Weights of a small image classifier.
Training: 13900 steps, held-out accuracy 100%.
Data: trained on simulated fluorescence microscopy of cells, 195000 training examples, 27.4 epochs.
Rows from block 3 of a small image classifier, named by matrix and row number. Rows with one number within an expert belong to one neuron, the router's apart. Each number is 128 + 32 x the weight over its row's rms, rounded and kept within 0 to 255. All counts start at 0.
Before each expert's rows are labels from the 100 images, of 14848, where the router gives the expert most weight on average: "responds to" is what is common among them. Only what is clearly more common there than usual is listed. The data: simulated fluorescence microscopy of cells.
# router: router (model.blocks.3.mlp.router.weight, 8x128, trained with AdamW), inputs 0-127
# up: expert up (model.blocks.3.mlp.up, 8x64x128), inputs 0-127
# down: expert down (model.blocks.3.mlp.down, 8x128x64, transposed), outputs 0-127

# expert 5
responds to: cyan stain
router.5 [136 173 138  66 144  92 151 155 137 173 117 148 201 144 130 135 157 165 103 162 103 172 165 124 123  82 134 123 131 119 142 104 171 181  73 109 124 148 149 163 134 146 147 199 115 137  91 132 170 109 111 128 120 154  91 133 112 120 163 168 135 181 109 159  82  91 126 177 104 183 175 148 109 140 105  92  77 112 132  97 157  97 140 124 173 180  31 159  64  77 144 181 128 159 149 112 118 103 159 114 161 113 176 147 131 148  92 172 150 167 117 115  79 124 123 145 107  76 158  82 127 163 121 156  81 107 122  89]
up.7 [132 118 111 106  94 145 207 199 119  94 155  93 109 108  83 120 155 114 129 113 169 150 178 108 124 127 171 157 164  96 118 123  92 142  86 140 141 110 198  92 114 199 114  99 148 127  80 136  89 170 111 153 105 106 145 177 105 120  80 110 139 123 146 160  89 138  82 119  93 142 149 149 152 140 110 124 110  46 152 121 102 190  94  88 124 126 110 104  97 105  74  94  91  97  98 146 141  95 110 132 177 133 115 183 152 196 188 140 190  97 115 131 150 152 139 207 100  97 100 148 158 165 130 136 171 136 143 114]
down.7 [104 158 123 150 191 113  87  87  74 139 127 106 117 121 138 134 104  54 131 112 138 148 144 128  79 182 133 169 152 144 117 112 145 138 149 100 154  88 105 112 107 143 104 145 181 117  76 111 162  83 133 147  78  60 108 125 154 113 208 173 144 122 121 114 173 151 146 119 140  88  93 120 199 113 158 123 113 139  93 163 105 138 170 118 101  98 200 107 144 129 166 133 177 125 130 150 131 202 151 169 118 127 164 155 130 163  56 102 126 137 109 131 131  91  43 123 168 153 112 147  66 167 175 137 145 127  73 148]
up.8 [188 102  92 121 148  80 131 155 106 152 180 200 153 136 118 196 110  92 139 140 146 179 164 144 134  70 131  87 132 106 125 131 209 137 159  81 148 130 135 120  73 164 117 150 119 157  98 107 139  93 145 168  38  98 135 115 121 120 130 131 126 113 137 181 153 142 119  73 136 142 145 181 157 132 167 108  71 133 105 109 124 130 155 157 100 118 133 124 172 116  90 164  79  95 158 134 170 189  81 126  64 156 151 139 143 132 132 102 125  83 125 175 175 115 168 131  88 180  85 143  97  87 134 107 131  67 107 111]
down.8 [ 75 157 188 159 130 163  96 165 161  99 115 120  34 101 111 110 120 170 132 101 104  63 129 154 173 112 126 114  52 114 171 147 122 124  99 145 131 111 113 134 161  95 158  80 150 100 144 118  66 137 103 134 147 109 173  74 148 143 206 139 151  66 157 115  68 139  97 151 153 111 108  98 139 124 167 112 155 111 173 160 128 131 105 151 133 116 154 126 120 136 114 107 183 173 164 191 122 123 158  79 128 119 127 134  59  98 165 144 133 175 132 158 104 165 117  87 159 128 147 130  97 135  42 127 103 162 162 130]
up.9 [139  78  34  50 174  87 142 122 143 169 146 156 142 171 150 177 169  88 121 131 130 175  86 129  75 134  99  94 143 130 104 142 132 157 132 112 145 171 110 113 140 139 144 168  86 137 129 136 155 126 136 125 128 109 156 122 111 102 178 192 139 116 186 111 141 137 162 141 115 164 119 177 108 121 171 103  83 122 101 117  87 148 177 152 179 144  85 141 101 129 153 172  34 158 164 126 158 147  98 151  71 115 141 122 111 182  81 130 110 183  91 129 129 159 132 150  87 145 117 117  55 105 119 133 106 138  62 106]
down.9 [139 158 201 167  90 133 122 141 135 107 152 130 154 118 130 141 104 172 133 142 130 117 144 169 180  85 107 152  47  88 199  88 167 138 122 171 136  75 150 208 139 137 145 139 148 122 113 140 113 116  52 189 158 121 116 132  89 116 148  95 147 139  99 114 123 113 126 116 127 155 169  57  99 139 107 130 122 104 116 105 167  96  30  88 107 176 141 118 111 108  72 156 181 129 114 114 161  68 167  72 117 116 146 145 135 101 152 170  89 175 124 116 119  92 145  98 116  71 140 118 141 148 108 161 150 139 156 174]
up.10 [ 93  90 114 176 140 165 108 106 131 105 117 115  70 105 165 120 148  81 132  61 132  94  93 177 118 227 163 130 100 136 187 140  96 156 163 148 138 144 104 106 124 100  83  82  87 137 109  92  85 171 120 121 150 108 136 153 147 150 144  67 116 148 103 103 135 117 144 176 151 156 111 135  97 110 185 124 123 216 110 159 159 119  83 118  73 131 182 116 133 175 170 145 148 158 137 184 116 119 135 181 112  86 104 115  83 140 121 116 168 209 141 127 108 128 101 124 111  74 157 115 144 119 124  99  88 147  82 166]
down.10 [112 121  99  97  96 139 176 115 106 147 126 144 159  95  76 123 139 152 127 137 154  68 220  72 139 129 166 152 179 145 123 160 129  56 148 106 124 101 149 101  78 141 161 121 122 133 172 140  93 162 197 126 134 144 131 123 151  83 138 129  85 113 104 125 194  88 129  81 178  84 173 107 180  60 110 157 145 130 159 128  92 132 143 174 106 115 122 133 121 171  75 130  56 136 142  95 126 164 124  35 135 135 135  76 148  77 158 135 133 105  88 153 195 141 143 158 115 138 118 101 153 133 131 100 124 145 119  90]
up.11 [102 113  61 150  95 156 154 154 143  87 109  89 128 139 145  18 155 133 175 146 148  80  68 177 129 175 158 136 181 100 145 127  88 153 171 147  95  69 133 137 103  86 101  91  94 128 109 187  96 164 116 123 143 111 163 165 152 143 180 100  99 136 107 121 103 113 137 164 119 178 102 138 131 145 115 137 136 136 112 149  71 125 166  94 138  61 141  75  99 111 124 112 111 114  83 154 144  93 105 144 167 119  99 123 121 197 170 151 143 206 122 122 158 130 135 135 121  32 132 105 136 121 115  94 142 161 126 123]
down.11 [ 79 123 127 160 119  73 154 116 120 159 102 105 121  79 105 117 172  69 127 153 128  69 164  88 142 163 146 128 157 145 123 106 132  75 159  75 108 159  94  56  76 138 140 135 149 128 166 142 130 125 138 114 142 102 145 117 118  84  90 193 153 107 114 126 174 117 132 132 114  75 121 124 218 123 127 141 102 170 146 125 157 157 195 162  85 137 174 126 152 162 121 140 164 154 121  94 154 168 126 128 173 140 107 125 140 170 108  87 209  92 117 164 186 129  42 175 155 131 112 109 117 153 160 102  68 137  98 139]
up.12 [159 131 132 166 147 135 143 111 131  87  86 134 112 156 144  94 110 146 148  83 109  91  69 185 125 153 148 121  96 149 195 138 133 175 170 144 141 128 176 123 148  91 109 155  75 115 123 120 120 128 148  91 185  68 183 124 145 174 133 107 135  84 150 106 105 103 144 156  82 129  91 100  66 131 169 127 175 185 107 125  93   8 143 165 107 130 121 153 147 132 141 134 193 127 131 160 125  57 126 115 123 139 115 111  90 120 128 114  89 216 141 141 148 165 149 111  85  77 145 113  89 114 111 109 169 156 109 159]
down.12 [143  99 140  51 107  72  94 159 197 180 144 168 120 193 159 183 147 123 129 145  98 165 173  87 147  91  91 139 107 110  74 147 118  72  92  89 112 123 105  92 126 104 146 169 118 145 149 106 189 148 176 119 160 122  90 146 103  84 181 159 133 164 117 128 177 160 107 139 166 130  88 122 153  85 141 188 126 174 131 152 125 122 156 130 184 134  94 140 136 105 110 119  95 126 133  49 191 133 105 112 141 138 134  70 127 158 144 143 103  95 131 136 140 137 141 127  79 114  95 155 115 120 152  44 122 159  81 106]

# expert 7
responds to: green stain
router.7 [186 151 165 147 118 122 144 137 117 124  91 122 146 105 116  95 144 195 113 177 131 147 158  87 158 106 136 180  73 140 129 133 170  81 131  87 149 134 120 122 109  88 107 149 150 122 128 128 119 150 122  89 100 108 104  81 141 150 111  74  66 145  91 155 144 144 127  68 153  76 180  67 125  73  99 118  99 151 189 133 140  44  95 107 101 148 104 135 185  86 108 117 142 154 166  93 111 112 154 135 177 148 132 156 152  92 116 117 103 120 101 145 122 160 122 113 168 203 117 117 214 159 174  60 123 100 173 127]
up.12 [144 149 165  69 149 119  83  92 131 100 137 132 161 127  74 111 156 165 119 194 145 145 205  89 135 103 107 140 106 123 149 148 152  87 160 124 155 113  95 175  96 177 115 153 134 123 116 117 174 128 126  93  81 226  86 106 103 126  85 117 135 137  94 150 176 115 170  93 184 130 166  54 131  92 110 121  89 146 146 120 145 130  97 138  97 134  95 132 151 109 138 141  42 219 155 100 161 143 142  83 127 118 154 162 144 119 123 129 133 100  82 145 132 217 130 130 157 178 131 138 106 101 116  88 110 113 118 123]
down.12 [142 144 174 128 162 126 116 110 143 162 101  82 103  87  82 181 123 106 113  89 126  98 132  90 109 121 136 179  91 147  73 118 116 122 142  92 112 166 119  91 132 159 113 101 130 126 136 112 139  93 196  92 127 176 161 123 152 171   9 140 145  91 141 105 192 159  56 116 179  93  73 119 146 158 111 104 134 142 150 132 134 145 162  92  99  80 120 153 164 142 121 115  87 131 133  98 119 148 164 131 152 124 150 146 167  66 147 105 153 117 182 172 134 116 128 166 102 230 111 154 130 142 126 124 100  88 118  65]
up.13 [121 109  94  45 112 146 124  83 121  79 141 124 157 135  98  53 136 151 134 154 100 107 159 101  98 175 159  97 130 128 113 183 116  82 181 183 117 146 125 134  95 123 169 154  85 113 139 162 146 159 139 100  82 198  72 146 121 110 115 111  64 156  98 166 130  99 168 107 176 152 155  79 147 111 113 118 102 175  98 136 146 175  80 157 101 134 132 103 153 163 172 196  82 163 133 153 145 105 110 122 138 118  93 133 123 143 117 120 138 144  84 129 136 230 115 109 177 156 141  98 142 109 128  82 100 147 105 182]
down.13 [124 154 155 153 163 142 110 114 129 131 131 142 139  99 119 185 124 178 120 136 130 168 217 108 127  88 129 195 122 146  59  85 129 106 158  78 128 116 142 115 125 117 131 120 129 111 122  88 157 131 196  84 132 136 125 118 162 138  76 127 152 119 121 115 172 149  51  87 181  90 188 126 130 132 136 104 115 150 121 124 124  94 158  88 101  94 146 159 158 151 111  79  51 149 144  40 115 139 172 103 143 125 118 134 116  13 155 136 148 128 148 154 115 134 145 147  97 187  96 128 126 144 164 130 145 120  88  58]
up.14 [101 100 113  96 119 178 133 140 129  73 196 158 128 104  93 125 141 106 143 133 148 156 140  99 106 157 161 139 114 140 119 152 102  98 118 169 125 147 137 144 128 144 148 115  89 158 119 155 139 102 100 122 110 193  90 157  77 116 159  87 109 109  96 156 146 119 175  81 215 143 101  91 146  85 110 132  60 204 115 154 133 152  94 149 123 154 147 149 153 192 128 207  46 179 127 152  85  93  85 108 154  97 147 145 145 136 139 134 138  58 118 147 147 165 121  97 138 137 116 117 106 102 141  70  40 118 134 170]
down.14 [140 173 147 133 129 103 159 134  91 186 117 131 114 137 126 179 135 158 109 132  84 156 213 129 138  65 112 101 101 144 109  66 135  91 153  77 145 103 151 124 159 112 160 126 137 122 155  45 131 120 186 112 161 140 113 132 160 183 114 139  99 100 157 142 159 196  62 102 109  61 154 126  90 137 136 100 147 116 136 137 138 124 115 113 106 120 121 113 153  85  94  94 129 132 155  88 148 144 159 133 136  81 140 123 140   9 101 143 113 149 157 185 100  88 131 146  86 193 108 132 123 158 107 172 139  97 102  68]
up.15 [115  90 113 140 136  90 157 151 155 109 106 122 153  73 107 123 140 170 163 180 177 129 154 102 132 128 133 144 206 146 114 114 128  93 129  98 119 154 141  99 111 142 144 123 116 177 130 170 157 110 119 117 189 182 183 107 141 126  91 134 164  45 116 144 168 133 127 134 128 118 139 171 125  97 135 172  92  78 143 114  76 102 192 111 142 114 101 147 151 156  59  90  31 102 117  78 137 204  91 116 162 123 119 135 159 139 135 129 151  79  95 139 163  88 155 173  81 160 109 134 139  99 130  89 127 111 160  51]
down.15 [123 168 191 118 111 141 145 134 128 156 166 158 147 179 132 156  61 100 134 117 124 163 175 130 127 108  81  99  55 121 139 128 138 187 147 169 165 115 119 151 164 103 146 126 121 113 102  76  89 111 108 103  81 176  97 156 120 112 116  81  78 154 195 136 100 125 105 169 107 118 162 143 101 165 139  86 130 113 105 103 154 137  71 151 123 163 118 115 154  77 134 148 188 124 192 149 129  64 149 121 124 128 162 101  85  98  93 153  75 145 156 150  95 129  90  43 172 160 151 117  89 150 129 206 130 122 151 154]
up.16 [165  87  73 105 170 104 129 115 149 142 123 127 141 134 100 142 191 109 122 163 155 158 133  96 133 151 113 107 175 152 102 168 124  71 140  81 132 133 106  92  94 109 116 150 143 153 171 153 168 142 142  99 140 167 115 120 129 102 141 149 135  79 122 108 182 150 148 101 194 114 148  99 121  80 144 169  93 139 115 118 113 136 173 141 110 107 111 136 175 152 128 130   0 169 160  87 153 222  74 146 106 114 147 140 141 157  98 113 147  86  84 143 159 173 167 151  90 161 107 107 144  94 111  99 108 104 112  90]
down.16 [143 159 250 139 169 123 119 125 103 125 124 112 119 120 102 147  78 132 133 141 103 160 255 131 148  53 142 146  62 116 170  97 140 155 113 139 127 141 134 166 140 137 138  86 156 102  96  98 141  88 146 123  93 167  97 120 120 183  80 109 121 141 128 131 109 161  99 129 149 116 123 102  89 144 118  71 129  93 131 155 153  90 131  85 153 121  72 174 149 100 124 115 144 121 111 130  98  90 167  79 162 106 150 139 118  16 140 123 123 135 142 164  83 132 137 116 134 136 111 143 126 158 137 163 114  67 145 144]
up.17 [136 108 137 105  87 145 133 125 143 109 162 141 110 122 113 109 162 178 116 153 146 132 138  93 142 117 141 108 107 125 149 165 128 100 152 195 142 126 120 142 129 155 146 128  72 117 120 142 127 141  86 121 106 184  92 137 111  98 114  78  67 117 108 135 159 151 182  81 192 177 131  45 143  84 117 156  89 180 119 111 152 151  65 133  98 188 121  82 171 143 114 198  53 191 135 149 158 128 118 104 129 127 136 106 131 108 108 121 139 133 108 179  99 217 133  99 134 198 124  91 147 111 136  91  61 137 141 193]
down.17 [111 155  91 167 148  97 104 137 115 179 127 147 112 102 123 170 128 105 145 128 101 115 175  87 107  75 125 116 140 169  90  69 151  45 153  57 118 151 152 107 143 137 107  91 194 131 143  80 128 129 171  91 140 155 143  91 134 129  85 137 157 108 146 109 173 176  75 127 161 110 101 140 138 145 124  88 147 148 105 122 142 134 188 138  76  93 105 156 159 164 136  76 151  99 173 106 106 212 139 120 135  93 127 140 150  18 114 112 148  92 109 106 116 101 121 174 109 198 120 161 115 120 134 141 160  92 109  81]

# expert 4
responds to: red stain; crowded; cells: ten or more
router.4 [119 130  68 123 138  88 153 130  71 114 170  87 136 130 139  90 104  78 106  67 181 134  90 145  89 166 153 151 120 138  84 111 155 122 164 121 119 163 104  91 139 149 111 138 100  66 156 115 131 155 176 142 156  78 131 109  94 134 111 153 159 138 130 107 126  82 144 146  80 136 130 149 146 173 131  94  86 157  84 144 156 120  82  87 185 114 135 160  84 178 127 116 184 104 119 125  93  98  50  89 129  97  97 146 113 100 151  61 121 101  90 122 158  65 113  74 137 115 150 118 157 184 171 158  40 135 110 146]
up.7 [174 173 132 109  93  96 121 153 145 165  98 125  82  99 112 112 172 162 131 110 133  95 155 200 123 148  73 171 136 144  92 134  74 135  63 128 147 101 134 172 141 108 134 111 142 109 120 117 131 147  40 146 127 130 123 149 183 106 113  90 164 163 114 160 109 114 116 146 105 105  98 126 104 144 121 145 118  67 173 134 139 154 176  97 128 109 134  94 119  30 126 162 204 102 122 157 133 127 135 130 119 112 109 108 121 131 225 195 142 148  82 124 138  69 142 102 106  75 114  80 150 141 103 184 107 145 177 163]
down.7 [150 123 133 135 124 132 111 157 146 117 117  89 133 169 125 144 148 179 156 136 185 114 134 138 163  99 157 116 126 122 131 156 155 107 127 106 147 104 173 113 107 127 116  68 156 131 173 124 106 173 212 108 115  62 136  85 103  79 115 147 174 111 144 115 152  79 150 161  83 191 198 157 162 106 133 155 148 108 154 139  89  92 143 161 131  99 161  47  92 125  79  30 107 138 128 127 166 129  84 147 196 169 134 156  97  82 175  99 100 142 148 117 130 110 175 164  91 128 100 101 138 155 162  64 162 122 140 121]
up.8 [ 74 117 136 182 166 121  97 115 126  92 208 122  90 159 112 174  70  91 130 121 141 132 148 157 117 158 163 118 122 125 128 117 110 134 128 160 117 100 140 112 165 123 142  55 127 118 160 115  78 111 168 136 119  89  97 140  60 184 143 143 157 143 139  72 109 147  97 160 147 144 118 184 165 145 160 136 166 147  82 144 155 165 109 106 126  74 146 152 143 204 190  36 124 109 104 163  70  86 103 127 115 157  68  91 121 152  86 120 162 104 137 113 115 170 119  95 134  87 123 183  81 137 165 123 157 153 126 154]
down.8 [178 105 143  73 133 129 137  59 131 191 171 149  93 183 187 116  95  62  91  83  69 119 168 133 113 162 107  88  99 109 178 166 127 117 182 152 159 134  55 102 122  96 155 129 128 123 123 106 134  87 140 130  93 165  71 171 106 102 167 122  97 191 111 114 123 153 110 107 188 171  99 103 131 117 113  86 157 162 124 152 125 151  98 152 123 133 119 132 147 155 189 132 169 142 119 142 136 155 147 180  76 116 111  76  98 153  87 131 152 118 109 166  97 155  94  97 188 131 141 129  95 140 181 118  91 102  93 133]
up.9 [119 153 186 134 126 148   8 165 156 101 115  98 130 111 134 167 154 196 165 144  92 121 123 128 103 152  93 148  72 161  97 119 115 144 120 129 144  69 119 141 165 134  93 102 124 118 101 143  82 136 144 170 103  98 171 159 117 170 144 100 134 165 138 116  73 132 106 132 170 123 172 156  88 140 128 142 123  52 144 110 158  99 113  94  94 114 148 100 148  79 138 129 169 188 131 124 125  43 161  94 175 133 147 131 167 141 132 164  70 146 153  68  65 121 114  90 159 100 146 176 147 106 105 133 173 148 145 153]
down.9 [179 114  89 181 160 112 153 109  80 109 110 102  52 122 130  69  99 128  85 115 151 143 144 112 138 145 147  96 174  94 114 134  81 100 180 140 115 121 130  69 119  60 136  62 147  92 159 156 115 164 161 119 142 153 104 137 175 114 120 106  92  95 117 119 160 117 149 142 126 101 125 152 204 152 123 135 153 208 135 166  91 141 139 111 133  76 164 122 167 157 148  57  92 128  80 162 128 157  69 160 151 177  80 155  80 122 149 101 140 116  62 118 173 150 121 164 144 128 157 125 132 146 147  67 147 132 106 158]
up.10 [143 157 164 181  85 135  81 185 117  97 117 120 134  96 141  84 173 142 136  67 128 147 117  87 151 140 136 129 172 105 168 151 115  73 115  96  82  93 152 111  96 143 116 146 182 141  81 142 112 131 114 116 120  90 134 142 144 131 138 106 147  84  98 134 128 193 124 101  91 133  30  95 124 117  75 184 143 125 203 119 109 127 133 127 103 101 146  78 161 126 130 136 179  86  64 151 137 110 127 144 201 117  94 115 146 126 184 143 161  73 128 110 180  61 152 167 142 149  66 129 114 126 116 138 164 175 160 109]
down.10 [135 165 140 117 121  88 139  59 122 159 168 126 132 209  85  81 130 126 137 139 139 144 158 133 109 105 104 147 175 103 108 157 111  99 137 120 160  65 138 171  88 103 143 128 177 128 144 128  71 221 138 140 120  65 136  95 112 138 152 133 181  88 148 133 121  75 116 147 117 124 238 158 178 161 173 113 222 107 138 130 134 112 160 143 153 136 162 115  60 125  83 108  89 108 153 111  96 117 125  59 121 154 135 142 152 140 113 133 176 115 111 153 126 177  94 121  95 129 149 107 116 159  95 111 116 100 140 106]
up.11 [114  94 124 213 126 143 179 117 140 119 148 110  82 144 161  80  58 132 150  79 145 160 181 127 118 140 137 111 133 124 108 103 110 124 116 183  92  74 161 108 132 124 111  97 137 130 146 182  74 140 193 169 120  80 109 140 121 159 151 105  79 108 148 111  60 219 100 136 156 138 142 121 131 138 113 125 175 124  71 130 120 147 140 104 103  82 141 144 134 220 102  90 148  94  98 130  95 110  85 111 145 167  29 118 120 156 109 120 175  93 103 135 122 164 153 163 138 102 135 125 118 124 159 102 185 133 142 143]
down.11 [132 118 148 110 140  85 142  58 131 176 117 165 141 155 134 179  54 101 109 196  94 215 212  79 111 119 117  98  93 129 174 164 126  97 152 135 182 155 136 142 135  75 182 103 176 154 144  73 149 122 111 117 118 198  73 137  94 110 102 144 103 174 130 110 111  88 123 127 165  96 156 189 143 101 135  97 148 144 101 127 142 134  80  87 113 137 115 145 175 107 169 120 105 125  91 143 121 125 162 118 111 123 141 114 133  88  93 131 109 103 103 137  69 162 132  93 192 134 178 151  91 129 139 104 102  92 104 150]
up.12 [153 202 100 102 117 166 114 104  90 173 123 177 112  90 139 107 116 151 139 161 127 142  97 130  94 115  97 146 153 161 155  99 111  87 141 118 113 137  89 149 122  92 131 125 146 126  55  43 130 131 120 122 110 105 174 118 123  97 122 101  91  99  71 157 103 103 154 156 119  60 114  62 135  78 146 179 161  87 147 153 159 137 143 147 111 170 148  72 189  64 137 147 144 133 150 127  99 183 175 161 166  75 158 139 153 146 163  80  75 160 189 159 104 136 162 131 185 129 158 133 123 100 140 111 150 145 153  74]
down.12 [135 127 126 168 103 108 122 176 136 141 141  63 148 114  95 141  96 143 143 114 154  50 152 168 178 156 121 136 150 141  92 138 122 172 122 142 126  95 174 121 151 174 130 107 157  95 153 180 149 128 108 183 144  97 151 122 126 135 105  90  73 114 154 102  86 100 122 204  88 127 160  97 107 144  88 128  77  93 124 132  74 111 112  97 111 137 147 168 107 143  91 153  41  79 136 100 146 112 166  75 142 126  81 224 167 160 106 159 124  99 112  82 111 152 129 114 107 146 190 140 125 153  63 163 177 106 129 157]

# expert 0
responds to: red stain; dim; long thin cells
router.0 [ 48 118 142 152 127 119  95 140 154 149  93 121 153 107 159 114  53 114  63 105 103 101 109  88  86 134 175 117 151 153 136 130 155 155 151  84 138 144 110 195  95 151 155 178 129 141 221 197 143  83 113 135 154  40 164 125 125 150  81 146  54 150  92 117 145  89 115 155  98 129 148 119 167 116 148 107 153 133 159 148  88 141 138 176 142 137  90 114 120  80 117 105  85 102 179 168 139 120 148 161  61 113 178 111  76 124 126 100 152  81 160 146 105 109 134 123 109 109 150 138  91 118  81 141 100 139 145 135]
up.11 [ 98 160 150 176 177 122 137 118 103  76 100  59 123 154  63 115  86 172 154  77 112 119  92 193 178 121 127 109 130 135 175  81 114 173 105 186 136  73 128 166 111 129 150  91 122 106 124 170  95 162  95 134 179 108 147 133 131 199 154 148 152 103 126  89  78 104 138 122  60 129 158 124 117 171 133 169 152  72 151 132  96 104 172  67 119 112 179 131 124 130  99 114 182 123 137 154 103 118 121  85 101 140 119 170 111 117 154 140 136 125 136 125 177 111 140 111 114  38 130 131 112 125  61 131 173 135 133 177]
down.11 [104 123 137 145 177 103  89 163  79  86 103  92 178 120 113 116 168 121 132 211 159 104 135 145 179 139  98 157 162 134  99 160 112  88 111  60 139  77 144 112 123 115 103 103 113 126 158 102 122 176 184 120 148  75 162 118 131 140  76 122 207 133 155 120 140  99 174 141 142  93 118 136 216 167 159 182 151 142 135 153 109  63 139 114  95  83 165 158 169 110 145  21  74 150 148 135 148 154 100 135 154 167 107 157 136 121 136  88 141  77  85 140 126 145 121 147 143 176 130 144 113 126 124  99 126 126 127 145]
up.12 [128  69  47  94  67 172 168 120 137 134 118 120 180  94 192  74 115 132 106 112 176 103 137  82  99 152  81 190 126 130 107 151 129 129 125 101 126 117  75 105  70 168  96 157 106 145 155 150  90 163 162 100 152 190 159 129 134  99  78 136 164  79 172 149 152 127 151 167 168 129 110  74 100 140 114 152  97  95 151 129  81 103 165 117 123 164 146 101 148 122 125 116  96 140 166 144 154 181  74 154 149 142 120 193 115 158 127 118 171  78 122 179 175 152 135 154 120 113  95 125 175 142 109 114 123  90  77 108]
down.12 [137 215 152 131 112 115 102  95 118 116 122 193  98 113 127 172 125 121 175 148 109 112 121 111 160 118 152  89 108 115 182 141 133 135  69  93 126 120 130 244 136 138 153 141 140 151 113 138  77 113  98 141 142 135 105 138  93 109 127 127 156  98  94 165 162 170 102 110 123 154 133 167  70 125 106  62 160 107 146  87 133 133 137 124 147 128  89 157 152  92 122 118 163 148 131  74 177 145 168  33 165 140 170 141 158 113  66 166  72 147 129 143 128  52 108 105 116 107 182  98  75 122 142 155  92 126 166 135]
up.13 [116 184 147 141 115 123 150 162 172 156 125 142 166 151 110 113 157 175 158 188 143 165 153 135 138 135 130 137 123 130 136 107 137 154 104 129 109  78 165 181 134 142 119 120 129 126 144 136 129 108  80 217  96 110 123 150 117  98 120 145 116 158  85 135 110 135 120 148  78 126 142 140 166 127 115 186 127  85 149 118 143 105 116 111 104 139 119  95  28  93  86 109 171 105  65  47  89 136 165  38 136 120 135 133 169 169 129 142 102 179 107  68 106  92 130 135 157  21 147  99 129 164 116 129 119 149 174 168]
down.13 [ 78 106  65 162 143 110 194 103 105  99 105 129 138  68 119  60 180 138 129 136 168  74 118 114 108 157 124 141 171 172  87 129 102 137 136 152 152 129 183 109 131 115 141 122  71 112 129 207 139 213 134  99 216  78 109  89 179 100 173 162 117 133  98 174  84  98 150  88 108 120 137 129 182 123 154 195  88 103 152 116  60 134 120 113  79  76 118 105 152 155  83 147  96 127 102 150 142 140  97  93 154 116 113 164 120 149 123 103 123 122 131 127 162 159 122 126 113 120 141 111 138 170 147 106  94 133 103 118]
up.14 [143 102 134 178 101 129 124  96 159 118 122 151 148 107  99  84 151 171 134 130 115 177 122 138 115  78 127 131 139 146 136  86  35 127 157 126 106 145 141  46 174  87 127 120  80 173  61 137 142 129 163  70  90 110 168 116  84 162 126 121 146 100  95 120  82 101 101 125 159 115 180 203 102 115 142 102 126 104 136 101 119 119 118  98 193 190  83  98 176 137  74 149  74 169 153 164 122 108 137 125 132  97 143 185 148  87 190 134 151  84 125 140 105 160 147 138 156 156 111 101 158 155 167  82 129 149 128  79]
down.14 [170 164 130 153 108  94 137 132 123  99 138 136 123 140 100 144 106 109 133 146 142 142 174 156 200 125 142 153 116 130  92 113 169 121 104 127 179  96 147 133 106 101 122  99 156 136 174 102 115 107 100 148 108 199 113 103 153 106  90 140 135 109  88 146 137 112 120 129 111  90 100 155 140 139 173 173 201 152  83 157 186 162 116 122 122 116  97 124 115 129 190  79 103 102 112 113 157 103 175 127  85 160  89 138 135  69 176  31 118 176  99 102 111 115  80  50  75 186 152 129 123 174  95 215 126 123 148 166]
up.15 [129 102 124 140 123 117 141 101 120 137 136 163  86 138 142  89 131 112 111 162 151 122 174  87 148 163 185  86 143 131 162 119 105 136 178  92 117 108 133  57 135  75 193 102 183 133 144 164 123 110 130 181 164 112  54 173  90 145 122 136  73 140 141 156 132 164 139 134 123 132 100 152 217 112  73  85 156 205 126 117 157 139 151 135 109  98  66 165 136 177 137  98 133  89 121 141 129 181 108 164 146 159 130  58 117 146 129 128 160  73  72 105 123 135 104  95 110  75 117 111  65 144 136  73 135 156 103 155]
down.15 [136 120 148 112 131 111 151 137 134 160  96 133 134  94 130 144 126  78 138 125  76 171 112 153  51 192  83  90 154 131 179 163 112 142 155 197 152 135  97 106 134  97  89 135  93  89  75 156 153 122 146  95 131 109 151 119 132 129 181 170 114 164 122 139  46 135 105 147 107 140 104 166 102 131 150 125 177  82 131  90 139 146  66 176 166 125 143 100  73 104 169 143 137 131 115 131  48 138 137 149 140 125  88 116 108 192 133 118 136 156 172  43 102 204 149 107 192 107 175 115 123  97 163 127 133 138  97 118]
up.16 [ 92  81 138 200 126 128 104 121 135  95 190 137 102 124 120 122  72 118 121 122 159 150 159 146  99 148 118 131 118 134 111 119 112 125 126 148 119 105 131 103 163 125 152  72 109 104 134 134  88 144 200 134 115  71  65 149  82 177  97 135 136 167 156 114  74 146  86 151 180 156 145 176 161 174 152 129 175  96  85 132 158 152  98  98 133 100 151 114 161 164 186  26 150 125  98 169  71  65 101 118 130 163  84 121 126 167 113 119 145  84 156 102  83 193 115  65 149  97 127 151 106 112 153 136 164 137 138 147]
down.16 [155 109 129  98 124 117 114  56 107 182 155 150 104 126 166 103 121  77 128 122 113 147 184 128  99 167 135  82 122 144 188 178 132 102 190 105 156 159  82 105 127 110 184 141 103 139 104 101 116 117 115 109 155 166 100 178 131 114 108 111 116 202 138 107 106 117 107 132 162 113  97 123 146 110 117  63 160 205 106 132 139 156 110 148 141  85 122 120 165 121 186 141 186 139 131 158 143 137 113 188  95 101 120  79  83 101 107 118 123 142  64 159 116 170 101 126 216 105 148 139  96 116 168  97  48 158  82 152]